From a checkpoint of a small spectrogram enhancement model: activation mish, adamw at rate 0.0033.
Rows from block 6 of a small spectrogram enhancement model, named by matrix and row number. Rows with one number belong to one channel. Each number is 128 + 24 x the weight over its row's rms, rounded and kept within 0 to 255. All counts start at 0. Numbers have three digits each.
After each channel's rows are labels from the 100 clips, of 14976, where the channel reaches its highest value: "responds to" is what is common among them. Only what is clearly more common there than usual is listed. The data: drum patterns on synthesised drum kits.
# convs0: first 3x3 conv (model.mid.2.convs.0.weight, 192x192x3x3, each kernel summed), inputs 0-95
# convs1: second 3x3 conv (model.mid.2.convs.1.weight, 192x192x3x3, transposed, each kernel summed), outputs 0-95

convs0.105:134119127109113135153120069136130099105144138128108119113120103131179165101127140165108115107098107132119187129067092116121124076106155123139113081126096153123059128138126080116121105116131099120133080124122113148106126140144113119112127151135127096149136126148096091153123134129167125119
convs1.105:113138086107130109136110149098140135126062092107123129141135115152097125166138109138140094143139105138135119111162133092126120186150115099098126104102123120140125101116130170111119081137096158110102111110111114097140081125130137140099112113116136148124117126129149152125125136140115111166
responds to: thin (high-pass); white noise; pink noise

convs0.175:134133133162117108119160134105133136138113135129140134144123141141099131118143136139140138164157130136092099137088158154140124143127052154131150160138095054127151138120166174143143184123096165127153138141170160135146151127096145117148065127145095124122120141116153140123105136150131116148
convs1.175:130128151185135148109145103128141124148169129172108146087137142090141137092124148119134161116108154120128150135092139161128110042111153151118119147159140128138125156131131055152142143102156142155139146131122141140118164134139126105157178135149117111144113100134108120110128123106136127084
responds to: mains hum

convs0.68:142173164178132148118150176162125110171066141155123138141107131158140123103133105121149101135155125125147133131157176142126144096121087132126130181154174133125207155144138116156123128158132112143107157131174129125150128143126143074160088135123143142120085116126107124132113127152114124144
convs1.68:095160111189142040115148133137090130130087109069119142120096134093073107144123135114126082116151164121189119124185095130107087192126136142140067158137160125125135122141110123167133132123096143170135141131154133161115137133085118096177147123160113130114124113120144123076162122140112136105
responds to: thin (high-pass)

convs0.161:082117065123121095107128147092113140132114156110136107121114150098100146129123144101150130129129162127124160121157135151128093176133092177160136152143123112114186108136167153120130108092092122143106175137112163085152168086089104106159121124130118122117162097115130168127150140103140156083
convs1.161:140148087080128157132102123091156123149119095145141167108160112129164152129115126152161142133092090133078143138050117118136128100123148103079122095159094146172103107126152125142118072093145180119113104121090119108124114132168136149083114117136131134144109133130133144157102155117135116151
responds to: rumble

convs0.27:127156157145137130136161163162119122135094115160139143147133122182147150127125134087123122106135092098117114111124170142097133082102102107096138128138155134133193164121151101131126150136128127129140123142123119104130127150141105098118058115110147130124091139123111114154117139193152119124
convs1.27:102143123181141118108151129154087145129095105085146135115068132118114104129145144103110088121161178122175128110124089138124078184121138160139087146113133122091128149130112110140147138155111106182131128137182139174126143128074110089151146123169110127126140125111138112093170114163122147093
responds to: muffled (low-pass)

convs0.140:157143193147144168166108145134145116131113134141130128135125100171148163103136088135113114141145103147156185161118150108120214094134135110124106134134142150108138173134126164137113108175156074140107121125130095130142087171171137083143102143136136135135099113175115125171108121106114128159
convs1.140:085132104164114080107135119145094136129055070102120122133080104130105115151154141131119071118141165126192115112186103115125071196109154132141081134100157107116123134130121124148126109119079178156130135124136129191123130141096116112110163135169120122146124147103120125124169129152133132132
responds to: thin (high-pass); white noise; pink noise

convs0.95:129102169158119143121168116164127127128162155132121116116121162107111084106125110100109124111144136106141103137171132144125130119136120131120124146129163128110187143133103080127122203150133113119182168121176124163130172114133128134123132122133126122115109145136116084091121103154092125118
convs1.95:142152107099148124157115155110135152144088124109163119160130131163115137149149112134141118152165113144098124106087144116119157168158095115111153138119102140124134117101147169139131093166119136132111113146131122078155090115160132095137099116093135154097117089134172142127118130116125121144
responds to: white noise; muffled (low-pass)

convs0.51:100097097143109102096133139117109135139111137121127114115117145109112120136135130095146131125131171115135150116170140152114108181115087167141128137128149116114210135137141136105125104107102132138075181124135153068155144090109116121139158126138129110126157086106143161108133123126121141098
convs1.51:167153101103149135161110139085164144148105113127167141142165124154149170138141116157159124157129090147086150149045155126150152131156105103082154131148103150164122107108175145155127097120132163122113116145109120114133116121182144118109091122104152153100095125146152149159103162105139114157
responds to: rumble; muffled (low-pass); pink noise

convs0.46:121115151139100153131121116144153146152189131186159106194157112162090165148154113153135109132122132133151088170096117148136145151139139159154159181135110115161126135123136137185102177126136112149127118152113153149123130146154154094165081134182118140159131135145095113152154138128132131205
convs1.46:113133131112119111115114138098144121145129076185080140117127115123123127116101130147160178122066126125111121097140120108093147032111142117106102134131118126147118149103121114161117093131137184138119104116080118107113112134151138108140177121141134129147095078119107144131129123106143107126
responds to: clipping; text has "clipped"

convs0.30:127120130130125095135124101102136097116133135107092137079131124086138125098109127161108112098119116126142158129099082116117114082127147126123084088117123117111093110127100081101111126086122139125145113107103112175107135116118123137111160120135136084135126136127114091122126116119135135110
convs1.30:142144094110145122155116162113140147134080119110157124164138130161120137159153108139137121159160102146105125111104147114123150186157091110106149132119103137134132117095150178146127088157123152128107106140129118080152087116155135108137098111107133154103124111138158141118125138133127117156
responds to: thin (high-pass); pink noise; white noise

convs0.10:125101147149121139115180116150127128122164161143121107119117159105109099109117111100120132120138146111135108136169132160139113130129117152137133142134152115110195134134107089127134217135124113128198172117168136163123190112118140134131133122134128116121118148142118099107133117147089130117
convs1.10:156146110091151130159111153107146147144104123114168126160138137161126150143139108140145123154157104146085135122072145117126165151154097108105158139134093153135135108095156165141129092164129134128110110151118118070149096111165138094135097112086145156098112090141165143135109139108129114147
responds to: white noise; muffled (low-pass); pink noise

convs0.72:147170197151129147138125159121146144143118139148138146137117114140137113135133091136151123127143127121158166163147187131143188124147080117108129172123161143111164145147114136152103109169135112138095129145143110130137069147179158099153113123119147136120072118166131144133112134097090125150
convs1.72:093141132194116049116142132144102131125072105083110129127102136120084116142141131126127078125158161127219114123207123119128093192134131141140088147118160110121132118138122137139127133119084174144137148125150131189134136133094120115146152139161118136127112142117128126107149118137117130123
responds to: thin (high-pass); white noise

convs0.155:102108108150118102102134140126111139138110134129132111120114141116121120126133138097142128125124174117138145118183141156123116168117093156143128131130161121114203142131141142107121111096107125134073173122129159069156148081116115120132168123137133115125149085106133151113136122122117137113
convs1.155:152154097110150120154108149084161146146104113115165139142156128149136157147143113157151126152143087152087144145056157121140153136160099101090149144155098147163114104117176147154125091117129183127115113147108117109135120116183142112125085120105140157098098115144156151146107163097129111157
responds to: muffled (low-pass); rumble; pink noise

convs0.6:116136154166135179138156190188117130154119130150130140153135119160131124126119122101135118119136112101133116130142176141101163083120134109114147155151169156112195173139137109138143149154151124124124122145164109109139106158161115112123107104129171132144095130120100105113128118190137113138
convs1.6:110144102172151090126152136135089148127075107068152125140088129109099116153160134112111071134178153130180132117144103135121088217133128143141093150114155128119133130132127127159140123149099141167137140135168135163125131130098120099156135127148128130105130131117154117091171127171120143114
responds to: muffled (low-pass); pink noise; white noise

convs0.64:106098120150122131115128136123122139145121117140120111106132138109133112120128137097135134110117169113141155120187144144118103150116103139120129127125171122115197142131138110108135117109129133125052169112125133059155122090133126128119184111122152109126135074109135141110126116125114132121
convs1.64:160150105100149122168111152095155155143095117119173128163147130169131157153153114153154118158148095150086137140065156118142166147157094108100163146135101149152128110101176159152128095142126161126117117158112120113146113119178141098122089123102140155099105113144159145149113152104136120161
responds to: muffled (low-pass); pink noise; rumble

convs0.167:132101137116117158132107087077144130122188148156122090115136145119152122106126141161134129118092149137125158140089093124152121120136151145142125136123085138127070137139101067129116144106140111158150108124092128154108137137120145118141161142151129097138157121163142075113154135085132158138
convs1.167:113136097078122106131085145079152112117124107143083149123156104127110134149096112145154164122084088125104122120167132093118147096134125094099135096125119126163110104130118152109113078105114159089104096107067104079123083120144140163098120114099138138136109110130120154127104133091102102152
responds to: clipping; text has "clipped"; thin (high-pass); white noise

convs0.117:125119126117107155120127131090148157154189134180137081146150135134135119106136122139169121142127157118137099154096117149162123173142142164143138166123087134122096141122112104188095146137128097155127091129100148126111131142155166102157188145193123134165164118147139132132161136121139151152
convs1.117:109145102111123100118099136084158101123137078154060157107156110107104133128083127144159162118062104125115130125159124100114136047122150106104123113141118122177104116128125117137122094093123181120112111117071110100102110130138138141124140121128128135133082088122115150120110137092106112134
responds to: crash cymbal; clipping; text has "clipped"; thin (high-pass)

convs0.110:148138151143120150158096105099162121127164130157113093096134111163170163086133119169129119122095148153137208158093138114159131107151130123127129139120122126110108139125132102124109107142144122144106088116099113138124095143127153104134170150159155092142126106183142096150129145076149133163
convs1.110:092141092139108061115110149108115120118062082110087128137121098129088119165132123144146112123123114127162119105197129085117097169132131102110108108100145116138115105122118159127124081126084198113110108108109116130136083127103133152106138120138126146127107144122121150100134132117111108149
responds to: thin (high-pass); crash cymbal; text has "noise"; clipping

convs0.113:069113067134131090105138109123093133139128162119140125119111166105126123130115123082123159103137143139118135080146132158115065133108110161138141134140162117101215125151157096118123128132108108137098180115148140080124167099110084116156091114123119110116151075116161143120138151134134146089
convs1.113:148146136110138172149123137128134128151145113119189172137134123156148166127120129136156139146107112154082151167044108145148144091127121104110136124166120150132131120129158132132133123078136128139119120157123130148098134119138138124080105107147118144126112128123145131135117153134133125146
responds to: muffled (low-pass); clap

convs0.181:116111140136115091096130116085106129120131141109097097078095146060105112106137125128121135116119157129150154129168097139122114135126092149140103137116145115094166146142119099114127132090113097133133174109091126148124166049093109143124173124123121108110143112103133106106133129071082136085
convs1.181:138147097110131118146100146104141138137070085132150114150126105167142154147160114158151105153135094150111136121097142098136147147146101092089128123118107147139108115101154162138120065132111179107107102131111107131143098115166141113087107130127121151117108128131140158153114142109149099165
responds to: pink noise; muffled (low-pass); rumble

convs0.182:095111129142105169135130108132147162146214123153152113186173133129094150147132138136151134142133156136170070168114093140144120179148149149133157159122110114155097138131103122170087153123128104145145093164102148145112128134144143144140165132203115142168154154132141129142156133125125139149
convs1.182:126133124100128121121102131094155107135138069169079147111141103126121138121098131154161160123080105127098130119133120108116139028115141110110118113126111127160106133114128120143121095106131170119104096117067109104098109133144146127121150124127139132140093094124108155127118142094125104145
responds to: clipping; text has "clipped"

convs0.76:111111159142107142135105125162141144136202143172151123169167125176078173144133118140148116128135120143157091165103115151146160148140128149147151172123116126149112117137126146172104152147153113151092134153114147136123127143160147100159093135181142149138134120139100108146139141096123141199
convs1.76:109121114128112079115108129118151127132102062185086133131120101158121131143119136160160152115070128136121125111178126112114133078103141106098096122101141119152122139108128128139120088121107211123123110119081123143121105136140147109094177123158137134156074108115105133156147141109145103156
responds to: clipping; thin (high-pass); text has "clipped"

convs0.15:098099115150119119110130137128117140143121125133123106117127141117124120127131134097138128119120171120141156114197142148117109164115098153133132132129172120110200138130144124108130110105117128133066175109126140057158128090126122119131182112129142112128149074108138150110133118127122138118
convs1.15:162155101100150128169112150097155151141104120122177135152151133163133160150147113156156123158142096154078141139057156122139163147159094104095160138142101155158131105104174155150127093133130162126116117155107120108141114119176142103124090124100148156095104115141155146149110158102137116159
responds to: muffled (low-pass); pink noise; rumble

convs0.19:118103159147121098129143114104116127118159136113103114091115154068110089092119112119102127104128137115152121119146103136112116114128110130129105111116139123115139121125102082098127156118128120121149156103112117161122151076115110137106154114121140112115129133121131082113122103119090131085
convs1.19:154142117107138131159111152107143156135079106126173101169129122178129146154167116148142119162153100149097132120077164114140162160152097108102149139119104139137127124098163172148123087161113154119111109146112119113152100114174135100115100128113133151098115111134148143153117134110146112154
responds to: pink noise; muffled (low-pass)

convs0.121:083092087128117110104129136129111143139134140133131088135116155104117120138132135079136139132124175112132144114181132156111116176117097178154128145140148126117193126118142142114114111096099116139087176117119166063155148084114098103152163129126127103124164081111137168115146126113125149108
convs1.121:145164091093145119146100150088154133140110105124148149133154117149137159135128112157154136139118084149079137141064132113134147126151110090087136126153097158157109093117156147140126086104131178116114105136094112111122099124164136117106084112110147157112094119137146158138107160102127112161
responds to: muffled (low-pass); rumble; pink noise

convs0.135:127110156125126178147116118133134130109175151128133120127143109169152137147139115104113133112116128135148180140097160116165147133158132124119141148122127165146125133195129084131125110191200099138104139144137114104123084160131095109141078125106123133111116133161078069155135154093158135122
convs1.135:107133103081101120127114135113119127102081106117130123122119088131119124170135118146122105125101105123144119117171112101141097183119148100114099087088139124132112111147112151090110084104065116097120120106098121169118100128100131187043108128136132125150151184118109134148136136142128119159
responds to: clipping; text has "clipped"

convs0.164:080125067105129101126125151089128133127128150117124092123120153113097163123123132104143137133118156138117155125157139141148078169131085161154151142151107104112175100123168167122130118101094120135118164137097153088144165102079105099133122128122129121111163114120137166147142159113133136102
convs1.164:131150093088133154116108113101147117155123100141126179097151106114168150133107123144137141122069100126089138128073097122124113089113167106085107104152097139163100115140130115117119086083149174124114103104091120110114115134141124159087130110150121128162115134125123145152109151125121119155
responds to: rumble; mains hum

convs0.66:073128112120141114158119116090131138142155159147135086153136183123125169129129130109138125137137149176125151127149108138140102176157118165168150165155105123129145106109158126146128154119125105147138177128102144091137180084104117118158131139130121128103166112146143142151152153072128150127
convs1.66:111132105088106135116103115115144110134114080166102150106134077130150146126110127151141141115073112122114129127127100108127120086104168097107098085132116135148087128139124113120097089079113170109112098098069108147107122132138134158062139124151129124165121147114103147172127144114139111154
responds to: rumble; clipping; text has "clipped"

convs0.137:141136156118161155176131104165133142133199125122146152139167144149141145141113120111101145126146089123113141131089152133122147122144137110110161140148101151165106126137136114146148157202192112132130113133150122124122117150171096123135081108098117149127109138177117101173126145154146121101
convs1.137:106105131119091137101131110164101120119099104155108107128087094141141117135137137134118102118095154111155111109172091116129101139083171126143086095089133113099114150133098124099113114116099122112128110099116125185116123134089127160070164132176116112188156181098086123159155115162144124146
responds to: muffled (low-pass)

convs0.82:143163140134116105139141113169087083133090126171108128105076116148188185101116116108126100121114122116124135111131111117099133064118135102124116114149144142116136146133157128128102111102107074125095110148142104127128104155137102079116108149142125115165100122098112117174109136148157121112
convs1.82:110154075155158105130130140103122132135085088061125159110130135101109107156131122115130088131160127144161147137151104106115065201148128135110103134140141120141129109136120131150140118132121144149110128118180118100128097129086120129152105101130105144112117129139159136052138134154092133120
responds to: clap; thin (high-pass); text has "noise"; march

convs0.176:158121183148107120128155103143128104121132138141109125089122140096146129088126150149111107111128116120143137142155108129130131086129142126112102111124158149123154136131111093117121160126130124116165144130151112198121152137133138132109132133137115101122117138118112070121111129134145127116
convs1.176:138148101113157114157109160096139146133095122099154128155141140150108132153145111132141120151167108145108133118104148112118156173161091113101147145127107140141132107108145167139133091160121139130104115145132121072156089115155135100149095117096131156085111093143171142104115131108113121142
responds to: white noise; muffled (low-pass)

convs0.104:138127137096123133111109156118138132120133170105149123134130125156120109134136116129159136153152112117118112146075170123126128146118079141114148164168089116129109093152117156143120122169126126139144114140141141118140131147148152125160027142125092151108109141152138179088110146096115128184
convs1.104:094119126144091114103135101128108105112135125133092156090121107077126113136102136124110130096086149103163131147184091123127084117082175126137086101126152117139111134160097097116120130073112127124143132103122129177105140139088123184105147129147122111172138167116100123129144118130119134118
responds to: crash cymbal; clipping; text has "clipped"

convs0.93:116113138137114098130120108106135087124125134103086129079114125083143126098116124161112109106110132124144175124104086114110124082116142131133081086132118110100091127132099092096113110073113139126131112104101107150113130111104117122115178130136132072134134117119114095114125123116129133099
convs1.93:117140089111134100143115164127127139136068109117144117163121120170128140161148112148149107155157110144102124097119134103118135195148100106111137125112113139124133113091139172140123084151115163122106107122130117091148091122143140114124110113118126149120133121133153143119133140147127115173
responds to: thin (high-pass); pink noise; white noise

convs0.123:121081094131134149138129078147108136113137153070113097126117130135113093152120119093093131126129164155149125128158091111161082149149135120134138137130153132109154125174107072109150139111127122127158111113148128152119130148093114144123146129108144113122144166157124102110151104147132127102
convs1.123:126159105066139163140103135090127109111165156110130181101160114096129114132078105111110168119098109119090133126120099122110141115129129101116141085144118140147112108160099146089119102095132066113097112113099122064108094115122123173113088111076144132129145108131144134110114123098086132127
responds to: crash cymbal; clipping; text has "clipped"

convs0.127:134117130117126115140138077116136100114144147126110133103136120106152148095112138167106114111108107136124162126085087126132107080107154138144117094123109143130091118135124081121123145113123103122168110120131129184099154137125118129122122138143121090149136153146109059138124142136171134102
convs1.127:142148092104162124152110161094152134133117127100135145144153134143105130146125104129141127149154095145098138119112140111111156160164091110102153129128104137148125105112134167131128097152131128124106105130123120058153085112145134113147088110085130154091114094143160144096104128118104118145
responds to: white noise; thin (high-pass); pink noise

convs0.69:077116073128114100119136125106110119140132163113135127122112156113130144121117132089133164097123127140093158108137154152115064112115098146133173136150145107136212115155176097117129144141118111129119173144142126072114168099078088127139060113117130131109129100122153147135113173123138130086
convs1.69:150115135118107173124127110159111128147110102173148129123114095151177155136141126146135125129092139125122130131093104128147126111097156114116111099130123141110127152126134119120121111085122135122129121120109126185104134128133147138047160126182134122182134171114122130183150142149155128153
responds to: rumble; muffled (low-pass); bossa nova

convs0.14:080117092125124110124135144102114136138126156112131119128112175096106134135132138084137134127139145124114154115149148152117092164127085170156149155150137121112204116129169139135144125111101133143115177138117149076151169077097096095164106118117128121107150074123144181110133141100124144083
convs1.14:143134108096128152142110123121152125150112088174138132126127107151173155128133126163154115129083101142091135127069108123146139092126141101093106101138103142138111125112137129119105086095126173112114104117095123149114125129157146130057131123155137133149115140123115144181108150117153110172
responds to: rumble

convs0.75:158137134158128106111151116110123140134095133100136138132122127127111124122142140133127128183161125123108109125103150145134139145114073151134139136131087068107138151135150213119131167118087153116163123118157155125150143131111136142133100128141097114141132161118143142125103131157129104135
convs1.75:144135138174153170119148111103138118139180143124124159062151133048143131093118144115121160120119125120121161154073136153134107081133137139111129130167129131135127140139124085141149141117169105147141136128148136110136155130121116135144121125109127115117126119134129123088103133097118138088
responds to: mains hum

convs0.70:139119137116128111146136084107135097107133142125109126101130123103151147100115148171108121113112108137124158127083093126144111091115154141139120099112117136133091120129132099123131148115132119124178106125126131197101154145116119142125126138138125091144141164139113072141123143128177135101
convs1.70:147148096105157122155110156092151146131113135100157135155156142149109135149141105135140138154157098146097130120102149114119163171164090110105155133130103141149132105103147170136129100152129135127105108142120121065153089116156133106153089113085138155090120095147162143108111132117111120144
responds to: white noise; thin (high-pass)

convs0.133:119101151145123138120179116146123128125162165147117096116113163097112102109114105099114130119138147115139108135172134169136104135126115162144137141131158112100192128130108087126128203130116106127188176115156147155125199109120131133134138119124132108125127143141123103107132110142082129117
convs1.133:154143110100149130162113152108145150143103122113172127162140138160128153142144108143147124155154103144085131121073148117124167150152097109105159138135095154136134110093160161140132091157131142129108106154119120069150097112163139093134101110084145155101113096142163145135107141105132114149
responds to: white noise; muffled (low-pass); pink noise

convs0.160:121143134154130131137165166128122122130089114144137143137134126184126152118137133095137128110138087095122114119099172145106146078114098114096146120136151136137185148104174078124127181119116147114153139142137132115135139143136113116100039122125145122141085151116125140152102136198140116123
convs1.160:117155130186141119111154121140098162133105108079150134126080139104101107128150144105108102117164179125181125117111094149112097161129135161137076161119128131107125146140123111167142137158114118181140133147158146171123138132096118082176157127162117126108137113115139108077169115155126139086
responds to: clap

convs0.5:141125124118128140149111071103150104114148129129105120096139106123162151101116142165103117100096105148133180143072100103142112079133159121128107090121108133127072116134131085111128119102137133128144082118103111169104115140117129140114147131143128075138126128154115078134124134098153128125
convs1.5:123144088110136097135105159098136141125069105108128126155132114150099127170148110143138123145153104137118121097143148102119136188156112110100135117099111134137126110109136178128117077146101161112103106123110120092155075122138133129119110114109128151111127119131150141105126134123115113149
responds to: thin (high-pass); white noise; pink noise

convs0.145:084121077117120087105134151095107139135107167116141115116102151105118138128111144096146147119131156134118156111154144158127090157125082173151147147142128100112193111144164147112137123104090121144112176136134164090139175086076099108162093112130121121109151098117147155116135156103146147079
convs1.145:143148094131125150119119112115144115163105091138144165097147099131187175136136129163158134123101112131106148136055117130145117118123162113088112101163097157141099118122153105126111079065147197126118110114119123158117128133153122150076132122165121132150120147122138146163116164119140123125
responds to: rumble; mains hum

convs0.17:142137150157141123138109138140129130153124093124115154100142112108149117127108132131134147109105161111151162131168131130131136116128129108101102112133156150131143134135110105110132102133168170133016138109122107110153060126153127137112171111118145130127108104112125121117126128133125131123
convs1.17:155146099099142117164112159094152148136090124113167124164148131167124149159155111148149113160157086147097131130082148119129165172162089110108153142134103144150132111100161170161124099145119150126116117146116119100144109118171139104141076125099141162095120117144158145136120149116130122163
responds to: muffled (low-pass); pink noise; white noise

convs0.146:094143131159119088110135139108087134126082129100118142110096134114110124130127108095132141143135158131137139106153132146142106135097083152164119135126128075095174160153140157117140126109103128136089149106173137091139110106082106116144144117140125103130144109107140144121131119158127139109
convs1.146:153156085123161133159115143079159146140137143108170163140169145127134161147138117145155145149141095148071154158062156140134154145158099118097160154168111157170131117123168125180135113104146138143118133154122125073130129121178134114170079120090139142094113103159157143107116159112112124134
responds to: text has "noise"; muffled (low-pass); mains hum

convs0.151:136146176140129140102130152139133141147125133190139142150087121103149084135118081130152123116143144120147130139151136126146154141130086112102111173139155135108154145147072107152095138171133111134092153133173098142141102112115166090146105101135155146122086130133133137144129105138074127137
convs1.151:099140145187134061117144130152106116124108117065114136124110151114084109130117132117128085122149157133200125136197104123114100149131121151149098162138163111126132119148121130139137148095100135162142161139153134172121147128084114105170139146156107137114107119124132117076149109127096146110
responds to: thin (high-pass); reverberation; text has "room"; text has "reverberant"

convs0.158:131114145137132131140174134158122148122138131115148127134140170156121156096129155118117158129132107116106093122108203154136112123130111124104197119142124110149145115117189135127161179180155153111163137152158159125146165176147103152102065136109134149122108152121162125171104184169163117131
convs1.158:096124159163108134092155104167089122117141134136112133095080127086125109116124148105107133105108176108168115118150097142119096115082167149152071127124141118087117153146087092117135154117126107145143135118141138189103150140075114132125173131171116107165158149099106115122158105152129142089
responds to: muffled (low-pass)

convs0.122:149115153085136160124099081159116149094179144083135098131126119166101100126148102117125135131129166133132137136128132122158120139139101104108124154111124151131095113167086085141120105193167099137112108123137120097104117170127119121122098142110119155121113155180106104164124094126143122168
convs1.122:124135118056098140147105125078140130095123140127139139134157101122115119154126117141114151110087108109128113145161143118159149149129138095118127085113145115162104112159124154094109104097089115087127121116074127160116112125146125200047099137089157123142142171123114132191127130086134127147
responds to: crash cymbal; clipping; text has "clipped"